config.yaml
image_size: 64
encoder_activation: "leaky_relu"
text_encoder_layers: 12
text_encoder_norm_position: "pre"
text_encoder_bias: "none"
text_encoder_drop_path: 0.15
muon_scale: "match_rms_adamw"
momentum: 0.9
steps: 6000
warmup_steps: 120
Rows from block 14 of the image encoder of a small contrastive image-text model, named by matrix and row number. Rows with one number belong to one channel. Each number is 128 + 24 x the weight over its row's rms, rounded and kept within 0 to 255. All counts start at 0.
Before each channel's rows are labels from the 100 images, of 14976, where the channel reaches its highest value: "top examples" is what is common among them. Only what is clearly more common there than usual is listed. The data: rendered rooms with furniture. In brackets: how many of the 100.
# convs0: first 3x3 conv (encoder.blocks.14.convs.0.weight, 192x192x3x3, each kernel summed), inputs 96-191
# convs1: second 3x3 conv (encoder.blocks.14.convs.1.weight, 192x192x3x3, transposed, each kernel summed), outputs 96-191

top examples: count: one (54)
convs0.142 [162 149 157 146 142 137 124 137 167 117 168 108 132 132 132  86 131 167  60 172 148 121 112 141 124  90 141  82 151  88 134 135 148 145 169 176 118 165 143 120 191 156 146 132 134 140 130 180 149 164 123 158 150 105 106  91  97 115 104 100 140 123 144 108 138 120 138 123 120 112 108 119 146 125 179 104 125 101 139 107 124 146 161 122 155 122 188 128 110 118 131 168  66 113 134 119]
convs1.142 [ 86  75 175 132 138 150 142 121 149 119 106 140  96 150 140 148 179  93 194 148  88 115 152  86 120 154  99 142 108 141 110 156  97 115 107 117 159 123 116 113 142 115 118 125 113 149 161  91 117  98 176 107 103 155 152 111 142 155 107 121  93 118 117 124 143 124 149 143 157 153 124 107 133 140 135 139 131 153 137 146 154 169 146 147 127 145 109 199 138 160 157 152 141 120 167 135]

top examples: robot (34)
convs0.121 [156 152 157 161 120 106 113 127 129 143 122 154 147 132 107 167 156 158 119 114 137 112 154 124 116  45 155  95 160 116 142 114 110 116 172 109 121 154 113 141  93 112 145  88 120 129 110 128  91  98 104 122 114 120 143 173  57  97 119  78 134 111 121 128 131 138 134 120  62 136 135  97 123 108 151 153 129 141 101 118 136 105 121 142 135 116 168 132 111 120 160 144  86 137  96 144]
convs1.121 [131 129 127 122 111 115 140 129 119 144 144 167 131 134 124 131 109  75 137 112 144 165 118 180 127  98 104 128 116 126 120 103 136 142 143 118 126 147 123 142 138 164 125 122 122 132 129 111 138 108 114 122 129  97 129 124 147  99 112 115 132 104 114 131 140  92 107 144 133 112 159 125 125 101 109  90 106 148  95 123 104 132 128 115  80 153 161 127 171  87 139 118 138 111 128  87]

top examples: count: zero (46); count: one (41); green walls (27)
convs0.69 [156 138 143 122 121 153 133 143 155  89 128  83 113 133 106 145 124 138 121 128 154 153 120 145 127 100 137  87 144 141 129  83 137 104 142 114 142 166 123  93 147 135 113 118 144 161 151 113  64 186 129 138 117 104 177 143 105 141 118 108 161  93  83 159  97  87 121 144 167 136 120 154 108  93 109 129 166 159 110  99 113 120 155 118 113  97 164 176 145 114 128 127 105 159 141 128]
convs1.69 [119 166 159 148 138  79 153 121 180 136 142 101 116  85 180 142 138 133 141 146 115 119 140 148 142 172 128  87 143 138 142 147 121 141 167 154 122 116 187 171 128 124 135 150 131 125  98 150 158  85 172 163 136 143  93 132 142 158  99 152 101 154 145 133 117 147 146 114 184 121 127 112 165 131 129 142 137 115 152 132 119 178 102 125 116 109  92 138 108 136 118 192 146 136  61 115]

top examples: count: one (59); umbrella (53); table (36); largest object: table (28)
convs0.77 [149 146 132 178 101 111 136 158 114 142 116 165  82 141 123 138 127 133  68  93 104 144 144 131 106 153 108 165 115 110 130 108 108 148  87 121 196 108 157 127 143 138 108 123 137 110 132 164 119 120 136 122 155 127 114 129 117 167 148 139 105 134 139 117 163  99  94 100 114 133 103 117 128 121 106 125 116 155 140 103 149 103 134 112 119  96 156 120 147  41 142 129 134 138  94 103]
convs1.77 [116  98 106 109 112 106 198 121 149 123 151 177 136 147 164 149 155 173  28 108  74 154 170 180 144 130 130 138 134 189 116 109  93 137 112 127 119 146 152 122 141 109 191 111 126 103 132  85 118 130 115 146 115 118 120 162 104  97 108 125 160 164  95 122 161 102 147 138 105 152 129 132  97 137 144 102 163 126 125 135 108 129 149 103 127 183 116 125 107 100 131 130  92 149 111 114]

top examples: count: one (80); arch (56); largest object: arch (50); largest object: barrel (25)
convs0.29 [147 147 109 131 114 130 116 107 131 133 155 217  82 114  98 135 138 138 127 116  99 116 177 160 135 110 118 114 129  95 123 106 128 113 111  95 137  98 164 138 125 100 129 142 142  88 105 122 137  86 123 152 144 132 142 110 120 100 157 196 153 168 125 104 130 110 153 114 139 146 153 163 104 109 164 122 168 123 163 136 118 120 110 166 141 159 104 100 126 128 168 126 140 131 122 128]
convs1.29 [130 134 123 113  81  87 156 106 133 126 126 172 125 140 119 208 136  99 166 155 141 106 217  99  85 143 100 113 128 162 135 118 119 128 120 145 123 117  81  93 138 155 101 136 126 138 154 126 118 137 139  74 130 112 116 130 134 137 185 140 144 132 105 154 128 141 111 154 138  94 138 177 147 100  95 176 135 107  93 106 133 121 133 112 110 106 134 111 115 133 136 142 112 148 122 137]

top examples: count: one (58); table (35); chair (34); largest object: table (25)
convs0.129 [145 152 130 119 139 126 145 131 160 122 121 136 152 140 143 146 131 120 123 123  97 137  69 146 132 138 107 117 149 129 134 148 134 111 131 156  90 127 166 150 140 121 131 151 154 170 101 155 147 144 142 148 114 126 120 128  87 164 129 169 124 149 149 108  95 116  87 107 158 116 112 107  94 131 139 153 128 145 159  81 153 124 147  83 135 117 143 123 117 116 148 140 163 149 118 137]
convs1.129 [119 194 102 123 130 109  87 119 131 111 101 118 142 141 148 128 136 157 149 136 154 118  94 150 106 141 148 139 142 163 130 131 136 154 116 127 155 146 102 128 165 142  83 118 148 134 135 113 148 129 113 132 146 154 125 127 196 160 107  81 134 121 121  99 108 111 174 144 140 140 103 108 161 132 101 103 115 104 109 133 115 109  93 146 128 115 126 131 122 150 101 113 150 112 132 166]

top examples: white walls (25)
convs0.30 [139 105 141 117 131 138 136  95 123 125 103 124 149 135 113 174 175 166 105  95 150 119  86 123 113 162 118  65 151  97 110 137 123  93 116 139 143  94 154 130 108 135 135 141 132 141 144  96 120 163 136 134  93 143 102 130  95 102 157 129 104  88 102 132 117 109 175 123 112 140 133 124 144 142  82 147 124 165 143 172 110 103 142 126 127 100 108 165 125  87 137 105 140 126 133 135]
convs1.30 [114 191 126 137 126 141 123 158 159 165 138 161 150 136 170 148 145 149 163 164 129 117 116 163 114 127 160 132 142 128 181 156  98 114 155 150 125 167 138 141 151 161 148 168 148  98 105 158 165 138 157 171 133 127 105 174 123 156 110 163 151 131 150 111 159 150 114 125 195 144 139 118 119 141 130 137 143 133 133 104 130 123 162 104 151 130 136 109 132 145 137 147 164 123  80 105]

top examples: robot (37); largest object: robot (26)
convs0.5 [143 140 156 123 139 161 137 129 107 102 143 117 108 108 105 139 139 119 139 113 141 173 118 135 126 151  75 159 127 141 151  88 116 133 109  92 115 118 143 140  41 121 113 171 108 158 129  57 126 130 162 125 113 145 147 136 135 124 142 138 115 146 124 111 120 168 101 140 107 101 122 163  66  98 129  85 132 165  97 120 160 150 121 111 110 116 108 141 139 170 126 145 143 128 112 102]
convs1.5 [143 120 124 168 211 154 143 134 157 157 120 103 103 126 163  97 104 165 116 120 143 122 121 111 127  82 138 146 146  99 106 128  84 162 140 133 119  96 121  88  75 128 129 112 144  97 127 127 107 120 129 146 140 168 127 158 119 172 134 110 121 133 154 136 118 178 126 140 152 133 123 146 134 149 126 146 113 114 130 137 150 116  85 135 149 115 107 137  98 105 125 120 106 135 159 134]

top examples: lamp (43); count: one (42); largest object: lamp (26)
convs0.141 [124 137 125 117 128 138 148  43 135 116 138 130 117 132 136 118 111 134 150 169  64 126 117 138 133 142 145 138 137 155 125 151 152 121 139 106  83 148 130 109 116 157 134 129 116 129 120 164 128 107 109 100 151  87 102 104 154 152 138 126 149 121 127 152 153  99 120 125 117 138 156 101 155  86 132 203 136 126 114 113 114 127 122  83 152 107 158 151 128 127 121 136 124 102 106 110]
convs1.141 [131 138 158 115 130 137 123  73 136 124 117 113 127 145 149 131 113 125 117 121 127 132 109 145 115  78  97 117 118 105 104 110  94 124 121 128 118  99 131 132 108 143 128 157 119 126 131 108 108 118 138 122 115 128 110 117 103 119 128 152 103 125 131 112 113 103 113 141 125 104 100 151  76 127 136 115 119 144 148 134 121 130 144 140 146 112 106 129 152 133 130 135 132 144 138 134]

top examples: count: one (52)
convs0.60 [127 133 119  92 135 161 112 142 113 127 127 126 171 138 114 150 148 147 181 132 129 112 162 127 123 106 130  96 139  90 119 146 117 132 149 166 179 141 134 145 134 144 128 106 131 167 102 115 178 101 153 140 119 173 134 128 111 127 131 140 149 122 126 153  57 135 125  96 108 149 131 140 106 111 144 144 127 146 160 145 128 111 148 141 129 171 108 131 127  97 126 110 104 150 126 110]
convs1.60 [130 108 120 146 153 159 150 126 127 139 117 144 155 209 142 127 126 111 133 123 101 135 150 152 119 139 165 121  90 121  94 115 145 120 161 167 168 124 130 114 156 168 125 143 130  81 142 131 109  98 101 114 163 122 133 138 125 108 171 167 138 162 127 106 202 104 137  98  97 126 150 104 167  88 109 107 109 120  97 128  91 179 114 135 140 102 112 108 104 127 138 134  98 153  85 147]

top examples: robot (37)
convs0.52 [129 135 102 128 144 115  68 138 138 140 124 152 132 151 151 151  94 104 161  86 122 109  94 143 155 101 135 167 161  96 125 162 139 139 106 151 118 123 175 186 137 110 133 150 162 140  81 101 153  95 134 138 135 108 160 157 159  99 135 136 135 124 134 119 164 144 163  52 121 154 138 114 165 137 106 116 140 116 180  92 147 113 138 126 158 167 117 137 114 136 143 141 109 139 135 149]
convs1.52 [ 78 122 126 125 161 157 115  84 143 152 112 130  87 125 150 115 116 169 126 131 140 102 113  91 129  99 110 139 120 124  92 151  68 174 145 123 154 109 115 141 164 154 164 128 126 110 142 168 115 142 127 150  98 120 130  99 141 165 151 120  96 145 110 110 127 130 142 129  91 101 129 103 144 118 126 162 144 118 123 134 134 137 146 106 120 102  92 128 134  75 158 184 102 142 100 141]

top examples: count: one (61); arch (50); largest object: arch (45)
convs0.166 [106 115 120 132 149 110 144 177 125 109 125 177 152 126  90 166 118 122 173 173 134 141 143 104  60 196 141  91 136 160 134 137 113 150 135 135 101 153 100 137 151 135 111 122 133 110 107 147 121 120 114 140 137 163 135  94 171 111  96 138 171 110 129 120 146 130 114 152 124 104 154 161 141 144 134 124 136 120 115 132 109 136 133 138 136 120 173 119 125 121 140 101 133 120 130 114]
convs1.166 [111  79 119 103 114 145 106 111 151 138 186 150 103 142  58 138  93 154  83 149 146 138 156 148  88  85  79 111 149 130  95 123 122 126 159 112 106 121 141 120 117 149 164 109  93 158 169 106 104  96 134 139 132 101 136 112 119 134 159  74 110 131  76 129 103 133 157 151 151 156 111 145 100 140 135 184 137 118 139 102 157 109 141 107 125 138 103 174 172 120 124 171 118 114 133 128]

top examples: count: zero (58)
convs0.6 [129 143 152 119 101 141 132 125 109 150 139 132 128 137 168 156 119 139 149 150 160 161 102 111 169  84 117 139 130 125 154 122  86 141 152 129 117 160 123 114 127 132 119 109 135 137 156 110 102 146 114 113 118 142 152 143 137 139 122 125 119 106 108 130 116 139 143 110 130  94 140  86  76  94 107 124 138 107 117  86  90 165 114 117 111 129 111 157 161 146 116 110  95 151 169 126]
convs1.6 [136 100 133 140 140 168 148 117 109 151 130 118 167 145 118 112 154 138 146 113 135 110 122 106 111 160 153 128 140 108 148 132 198 110 129 163 171 106  97 146 138 122 113 122 135 151  86 125 138 118 126 109 126 109 107 114 132 134 139 138 130 148 111 170 122 127 139  81 100 136 144 151 157 124 143 139 127 149 157 165 123 112 112 130 160 122 105 138 107 147 144 147 138 122 124 171]

top examples: white walls (66); count: zero (63)
convs0.182 [132 131  98 116 127 125 111 156 178 149 145 117 155 148 106  80 143 126  86 157  83 113 122 155  99 174 106  98 123 137 111 147 131 128 128 150 132 128 154 136 135 171 128  78 135 113 105 188 126 128 160 110 107  79  77  57 158 129 127 157 140 164 170  97 101 181 145 117 128 141 128 158 152  90  89 110 169 136 155 161 163 115 124 137 127 149 153 100 106  95 139 114 129 132 104 142]
convs1.182 [125 145 120 124 110 162 158 129 115 133  97 117  87 139 123 181 143 134 141 146 192 118 126  96 124 133 129 121 172 106 136  90 136 147 138  73  89 117  74  93 138 132 133 122 134 104 125 141 148 146  99 140 108 113 161 167 106 141 137 101 119  93 103 142  91 102 126 132 116 112  67 112 115  97 155 154 171 124 135 118 128 119 105 123 108 131 158 122 158 136 128 181 136 100 132 101]

top examples: count: one (60); barrel (43); sofa (41); largest object: barrel (37)
convs0.178 [130 145 116 143 160 106 119 134 116 133 140 129 126 118 109 131 135 126 142 176 135 152 146 126 122 151 119 110 134  49 164 129 130 135 152 170 121 111 127 129 121 142 147 127 146 154 126 129 165 142 124 139 129 123  98 137 125 145 132 154 152 118 142 144 134 103 157 135 132 111 106 158 165 135 151 169 173 120 130 184 182 113 135 113 147 103 155 162  98 108 129 113 124 113  88 125]
convs1.178 [154  82 100  99 101 156 106 132 107 121  99 116 126 133 133 114 129 144 188 169 167 140 150 120 134  96 159 147 100 147 100  84  81 113 110 107 121  91 101  99 125 126  95 102 150 152 139 130 100 167  94  67 156 121 153 146 125 142  97 108  97 140 114 114 115 140 133 149 122 143 129 119 102 123  97  92 136 134 150  87 115 156 102 121 128 112 125 112  95 151 121 118 155 113 123 122]

top examples: count: zero (42); brown walls (38); arch (35); largest object: arch (25)
convs0.95 [114 117 121 120 151 128 133 149 121 101 103 158  90 125  90 132 110 132 131 123 173 129 138 126 130 118 130  99 113 172 126 137 177 157 131 117 128 121 130 139 112 143 116 117 141  99 138 163 123 138 110  93 140 128 113 127 113 208 142 141 129 124 122 137 163 132 123 116 100 131 149  85 159 152  85 143 109 139 152 136  93 106 132 120 125 148 135 145 139 119 115 129 118 102 132 157]
convs1.95 [134  72  99 122 120 108 164 116 108 130 165 157 123 118 111 139 129 148 107 126 110 118 144 143 123 114 123 103 128 126 149 138 103 153 142 125 156 117 143 101 101 129 134 121 112  98 139 104 117 156 142 130 133 112 130 102 149  64 107 140 124 137 131 148 162 102 123 118 108 107 164 141  81 130 129  83 113 122 118 111 136 116 127 132 132 127 131 122 154 126 128  99 116 110 122 105]

top examples: count: zero (72); grey walls (38)
convs0.93 [161 141 113 114 134 117 134 110 160 116 178 100 128  98 123 112 165 184 108 100 137 125 139 155 120 150 121  88 137  78 151 132 134 129 131 161  92 102 150 169  98 161 158 123 143 117 104 105 142 129 157 132 146  85 137 119 123 128 152 157 121 170 143 132 104 116 120 127 141 127 116 114 121 126 105 104 124 188 164 122 133 125 115 112 149 110 153 153 117 140 136 128 181 140 106 125]
convs1.93 [131 174 148 134 143 161 147  97 108 123 109 105 137  97  80 100 124 125 120 144 173 112 130 121 119  97 119 115 114 108  99 124 152 136 154 111  98 132 125 116  94 126 148 120  94 206 149  76 116 120 139 115 125  97  98 143  98 142  98 120 134  84  96 115 122 121 155 171 134 140 153 176 113 161 133 137 151 152 137 135 143 154 127 159 151 127  86 106 164 166 146 139 200 148 143 141]

top examples: lamp (34)
convs0.152 [143 131 138 118 139 123 168  97  96 106 130 130 151 124 145 116 124 157 138 111 146 111 205 151 158  95 146 134  92 172 110 156 140 143 118 131 115 141 149 115 121 159 125 131 123 125 101 135 162 108 105  93 129 119 129 117 125  98 106 109 195 108  89 122 112  98 130 120  68 136  83 143 112 112 142 123 119 163 151 156 174 104 126 117 112  98 146 152 119 114 121 144 124  91 164 133]
convs1.152 [150  99 136 129 141 160  36 110 143 154  87 114 145 114 146 140  86 122 113 158 131 163 108  92 129  99 129 127 135  81 151 137 135 125  96 154 152 138 112 109 135 103 117 125 154 116 139 144 110 103 114 173  81 124 115 133 110 117 115 115  90 121 136 153 100 114  99 184 127 103 132 102 136 109 126 121 153  96 162 134 128 133 161 148  96 116 147 104 148 116 121 150  63 190 127 130]

top examples: white walls (52)
convs0.115 [153 156 101 133 141 152 114 166 129 149 109 119 105 132  90  71  89 162  59  97 144 102 117 150 122  75 121 127 169 146 130 134 117 153 139 169 106 133 138 140 129 148 127  89 165 149 151  94  96 120 123 127  86  81 122 116 152 107 114 150 130 172  99 112 162 131 137 127  98 121 127 121 121  86  81 106 105 116 165 140 145 103 163 109 162 160 149 156 138 130 126 123 132 141 138 125]
convs1.115 [ 91 124 103 146 144  95 129 129 110 121 114  96 118 106 148 151 128 129 169 144 104 113 114 113 145 139 169 125 183 134 162  75 128 113  71 130 129 121 125 126 138 112 126 114 109 102 116 127 154 168 132 157 140 119 106 119  93 167 112 126 143 128 127  72 102 122 130 117 116 142 103 116 125 177 170 108 122 142 141 129 142 120 124 100 113 110 153 113 159 140 127 127 170 132 113 169]

top examples: barrel (34)
convs0.134 [134 129 110 113 139 131 118 160 132 172 133 173 162 144 117 124 120 129 119 146 105 143 135 145  96 122 133  90 155  68 129 119  89 101 163 122 112 132 126 151 142 116 115  82 123 129  89 133 186 122 140 152 137  98 118 130 114  77 119 146 149 131 120 128 111 103 128 112 118 134 143 144 117 142 108 185 105 126 120 134 128 125 148 131 135 139 214 136 131  84 114 161 135 131 142 149]
convs1.134 [133 107 156 123 167 123 127 117 143 156  98 106 140 134 155 141 121 138 180 129 146 122 212 153 140 123 136 149 140 127 161 113 100 178 138 178 103 131  94 121 104 100 142 150 118  96 149 148 104 149  99 139  91 156 112 107 140 148 132 125 144 108 135 129 116 136 111 157  79 149 135 141 101 109 121 126 141 172 163 115 150 122 184  97 139 151 220 138 109 117 188 165  98 183 138 137]

top examples: sofa (54); barrel (36); largest object: sofa (31); largest object: barrel (31)
convs0.104 [158 121 138 131 131 130 112 146 122 120 165 113 126 123  77 106 122 165 148  95  61 109 151 149  95 116 136 111 124 117 130 127 117 101 121 117  85 132 171 177 126 124  87 138 104 109 144 146 143 125 136 141 100 127  99 173 135  96 116 143 167 155  96 128 125 160 144 137 105 158 121 185  97 160 114 123 131 128 155 165 131 107 137 112 127  93 138  90  87 136 127 112 123 105 110 125]
convs1.104 [113  75 103 130 133 160 162 139  87 144 127 152 190 161 140 120 117 147 137 159 141 112 152 160 123 160 112 119 155  90 107 110 112 143 140  79  99 131  75 116 103 139  85  97 130 120 112 140 123 119 154  95 119 102 126 138 118 135 103 165 149 132 122 137 141 164 135 116 113  98 135 122 138 120 158 112 120 139 122 122 109 142 143 147 158 125 151 139 136 133 124  96 178 158 138 144]

top examples: lamp (42); largest object: lamp (30)
convs0.34 [148 136 103 132 138  88 111 124 146 120 143 188 138 106 126 130 167 159  74 144 103 134 138 143 134 120 105 124 113 116 103 149 129 117 162 157 117 118 167 137  79 119 133 141 120 142 134 136 189 141 114 121  85 135 151 129 111  88 129 161 168 107 114 112 136 128  86 112 163 110 133  57  59  84 133  95  72 141 157  74 143  92 156 168 177 111 137 106 123 127 134 158  96 132 128 129]
convs1.34 [ 87 167 145 160 135  90 157 114 119 120 147 121 122 134 112 148 121 117 150 146  80 143 139  99 124 123 120 151 133 134 126 135 150 142  95  85 155 178 140 126 150 107  91 144 146 102 124 133 126 106 161 126 130 113 166  97 120 149  95 152 115 142 153 126 103 132 156  83 130 133 106 138 150 160 153 144 167 130 131 166 120 140 158 101 135 147 136 142 116 158 117 113 138  84 110 144]

top examples: lamp (57); largest object: lamp (30)
convs0.135 [154 134 143 123 132 122 133 100 117 115 121 152 170 121 141 105 117 151  86 159 135 131 147 137 164 117 111 138 128 112 112 143 139 129 167 165 118 113 166 121 102 132 131 120 149 119 116 108 122 125 137 138  93 153 161  95  82  95 150 138 141 130 109 110  98  91 105 141 155  90 128 125 106 112 154 138 129  87 167 125 174 105 141 134 173 139 167 110 125  89 154 120  90 142 123 113]
convs1.135 [112 158 107 129 117 135 112 134 147 139 142 119 124 150 138 146 122 113 178 149 115 119 127 116  91 131 187 154 116 113 112  95 126 110 101 103 147 191 126 121 140 127 101 124 121 136 171 157 173 178 146 140 105 150 130 167  72  93  78 123 144 145 147 146 159 160 110 159 146 180 123 110 155 109 128 152 137 138 116 133 133 123  81 120  96  80 143  86 102 152 115 158 150 112 133 139]

top examples: robot (41); largest object: robot (27)
convs0.36 [136 145 138 121 126 122 148  78 106 137 136 135 165 130 124 105 125 134 164 172 134 119  77 126 148 111 114 113 140 142 110 144 118 127 152 122 143 134 131 134 113 133 121 108 141 111 103 117 102 128 116 113 127 126  93  95  96 104 133 116 108 113 108 100 123 100 114 112 101 110 112 149  88 138 178 159 127  99 126  90 142 121 147 102 111 134 122 133 142 140 127 103 118 150 117 132]
convs1.36 [174 108 160 143 123 124 104 116 108 156 176 144 166 135 157 118 122 145 150 136 137 142 144 127 110 147 114 123 142 161 107 100 117 119 144 136  89 160 127 120  94 138 129 139  78 141 102  79 105  91 151 116  92 131 143 109  80 159 147  93 127 122 119 143 130 178  97 121 164 123 147 135 141 141 126  76 133 148 109 128 130  70 139 134 129 119 126 111 127 126 135 105 110 119 167 126]

top examples: robot (35)
convs0.78 [127 146 144 152 126 126 111 129 151 139 124 129 132 112  91 131 155 123 127 103 119 107 178  95 105 140 168 121 138  87 121 106 100  76 103 136 121 155 131 150  77 140 139  93 134 136 132 110 149 118 112 147 102 121 111 154 118 110 126 115 119 137 123 169 111 112  89 108 133 108 122 114 117 133 170 156 137 140 120 138 122  81 144 171 115 130 149 121 117 133 182 122 113 131  95 121]
convs1.78 [161  86 152 119 129 170 155 106 115 111 156 163 155 129 156  93 125 143 104 133 130 144 157 154 146 100 157 140 133  94 160 104 135 177 143 141 143 134 140 131 107 137 106 111 113 131 113 128 120 116 142 127 106  97 130 102 130 168 126 107 138 156 101 116 173 172 114 151 198 128 143 116 159 139 143 128 135 159 147  93 147 144 123 118 130 135  93 110  96 119 118 119 117  97 119 133]

top examples: count: zero (81)
convs0.170 [139 138 103 124 131 136 112 152 162 128 145 123 148 133 146 141 155 123  92 128 107  96 148 156 148 117 134 117 134 123 123 133 131 106 142 100 119 128 134 149 136 142 132 120 135 118 111 126 112 125 150 137  87 125  96 102  95 109  92 134 100 111 103 122 102  98 133  97 131 151 116 121  88 128 146 128 139  84 166  88 128 150 120 121 144 148 153 133 151 111 146 141 132 161 180 138]
convs1.170 [111 147 143 148 124 107 133 148 132 165 147 131 103 127 133 143 132 126 156 117 164 126 148 108 129 162 143 139 117 118 116 136 133 104  72 166 109 120 150 121 120 144 118 148 163 147 127 148 129 113 138 153 122 162 103 142 152 159 155 126 138 103 137 132 166 131 105 118 124 102  83 131 167 124 140 156 124 182 124 154 122  94 155 166 153 142 151 139 151 126 135 110 141 116 106 146]

top examples: sofa (34)
convs0.123 [134 143 109 127 146 149 129 121 145 137 140 119 122 124 163  83 117 146 151  84 110 125 148 125 124 118 158 132 151 147 130 136  96 112 117 137  96 124 133 145 112 121 132 100 151 154 137 151 113  98 146 121 144 136 132 165 138  59 151 110 146 133  90 138 117 130 116  83 105 103 121 112 136 101 110 101 123 106 154 131  89 131 114 144 129 100 196 122 116 133 153 192 138 171 126 156]
convs1.123 [142  88 131 118 134 108  78 102 121 155 141 125 114 113 136 102 118 104 118 139  93 120  96 118 149 162 114 108 160  95  91  83 153  99 122 130 132 141 108 102 120 136 153  98  73 101 107 109 123 166 138 137 108  93  96 105 105 142 108 144 159 122 148  82 106 117 114 139 127 140 138  99 127 168 139 154 110 151 126 120  99 105 151  34 149 148 146 108 163 147 116 121 130 164 128 144]

top examples: robot (35)
convs0.102 [160 162 147 138 149 112 110 118 126 133 113 134  96 125 112 141  92 125 111  60 103 130 126 130 101 118 124 131 129  92 134 112 104 121 133 119 124 140 149 112 126 105 107  97 130 126 122 161  91 119 136 131 177 127  70 121 123 119 135 121 160 143 100 149 118 108 140 112 114 152  94 180  92 139 163  72 115 110 146 122  84 109 104 129 102 105 100 122 129 136 116 106 153 110 124 138]
convs1.102 [127  77 115 103 124 129 110 138 149 123 111 126 143 118 137 118 134 137 111 117 161 158 136 141 129 125  85 119  99 121 124 120 113 108 117  55 134 108  99 172 115  95 150 127 132 143 129 130 117 135 106 134 156 109 141 107 154 151 147 167 132 114 151 131 143 110 142 127 115 143 131 119 117  98 123 157  74 148 105 138 141 137 113 140 146  92 113 123 163  98 113  95 108 114 121  77]

top examples: lamp (43)
convs0.125 [140 140 143 126 120 151 112 125 116 157 117 129 138 115 155 157 107 123 179 128 143 112 148 125 123 104 125 130 163 129 105 127 116 100 117 142 120 134 151 129 104 111 147 129 129 119 112 124 111  93 118  98  90 109 128 162 111 114 137 122 138 132 126  95  86 127 110 114 130 118 143  71  80 126 138 153  83 108 139 105 118 172 147 128 176 107 135 156 118  85 138 142 170 179 136 102]
convs1.125 [138 129 145  96 161 107 118 135 163 106 134 112 150 150 119 114 109 131 101 159 124 124 119 140 163 152 132 141 104 130 127 120 142 135 104 128 139 139  89 119 155 166  77 113 159 101 149 142 146 132  98 126 144 118 124 152 111 120 112 154 110 104 135 147 112 102 108 170 121 122  93 151 148 114  84 130 118 121 138 116 112 113 124 116 106 126 195 114 144 119 108 134  93 101  88 154]

top examples: red walls (100); count: zero (95)
convs0.10 [126 140 131 145 123 123 158  79 162 126 119 133 143 123  83 110 122 145 127 157 136 123 110 129 119 127 144 118 116 147 162 151 107 142 128 119 152 117 124 120 135 135 134 114 135  98 146 138 108  97 122 135 114  85 141 130  94  98 110 131 116 119 163 135 123 135 133 122 113 119 134 133  51  83 153 228  99 136 138  74 112 113 123 120 133 146 146 142 161 131 135 117 126 115 112 111]
convs1.10 [122 126 118 134 121 142 121 119 124 139 130 138 104 120 122 129 143 130 110 123 112 134 115 114  85 143 134 104 130 139 123 130  90 156 130 117 120 115 132 136 104 158 124  70 140 145 159 137 131 100 148 125 110 115 130 114  80  61 104 109 109 144 134 143 112 116 137 132 142  95 118 113 148 132 122 124 137 155 127 125 141 139 131 117 128 118  17 109 136 135 118 138 129 147 136 112]

top examples: barrel (34); largest object: barrel (26)
convs0.128 [117 111 124 153 149 134 109 201 164 134 114 121 149 149 119 149 141 114 192 126 128 129 149 137 108 147 122 144 146 127  99 105 134 133 128 176 182 122 126 138 153 139 122 114 147 139 109 131 144  75 116 127 131 128  79  94 134 117 124 118 168 100 101 145 129  91 140 130 109 146 131 142  91 139 171 155 127 162 127 135 125 124 146 132 108 106 185 129 124 137 127 113 121 129 128 166]
convs1.128 [143  95 123  97 128 118 138 109 122 117 170 120 119 107  92  81 130 173  96 144 135 127 143 164 117 143 149 139 135 134 115 136 107 152 137 138 135 141 156 125 133 164 146 121 109 116 156  77  98 114 125 128 124 105  99  99 148 103 147 143 141 185 114 109 129 111  87 180  95  83 143  69  92 137  89 140 139 109 129 125 131 127 111 132 127 183 161 136 130 127 166 140  69 143 155 142]

top examples: count: zero (48); black walls (30); brown walls (30)
convs0.159 [111 142  89 134 119 126 109 110 133 144 103 113 140 130 169 128 125 113 143 159 135 111 146  98 142 103 154 121 183  96 144 123 121 110 138 166  91 140 115 108 104  91 137 114 163 150 116 136  81 148 132 117 141 131 154 134 109 141 133 113 130 100  92 105 117 103 122  93 101 112 124 108 157 111 124  90 137 111 155  73 112 157 139 140 161 126 122 147 119 135 162 130 121 177 160 141]
convs1.159 [ 97 133 125 127 133 108 155 133 144 106 128 147 111 124 112 113 146 147 105 122 140 141 125 152 128 122 118 133  40 132 166 108 155 108 129 109 161 112 178 122 131 126 112 120 153 124 114 137 152 105  92 122 126  79 161 143 141 160 115 122 133 151 146 137 125 128 104 112 125 111 121 136 132 123 161 115 140 136 129 185 116 134  99 126 131 126 149 133 151 142 139 124 125 125 125 110]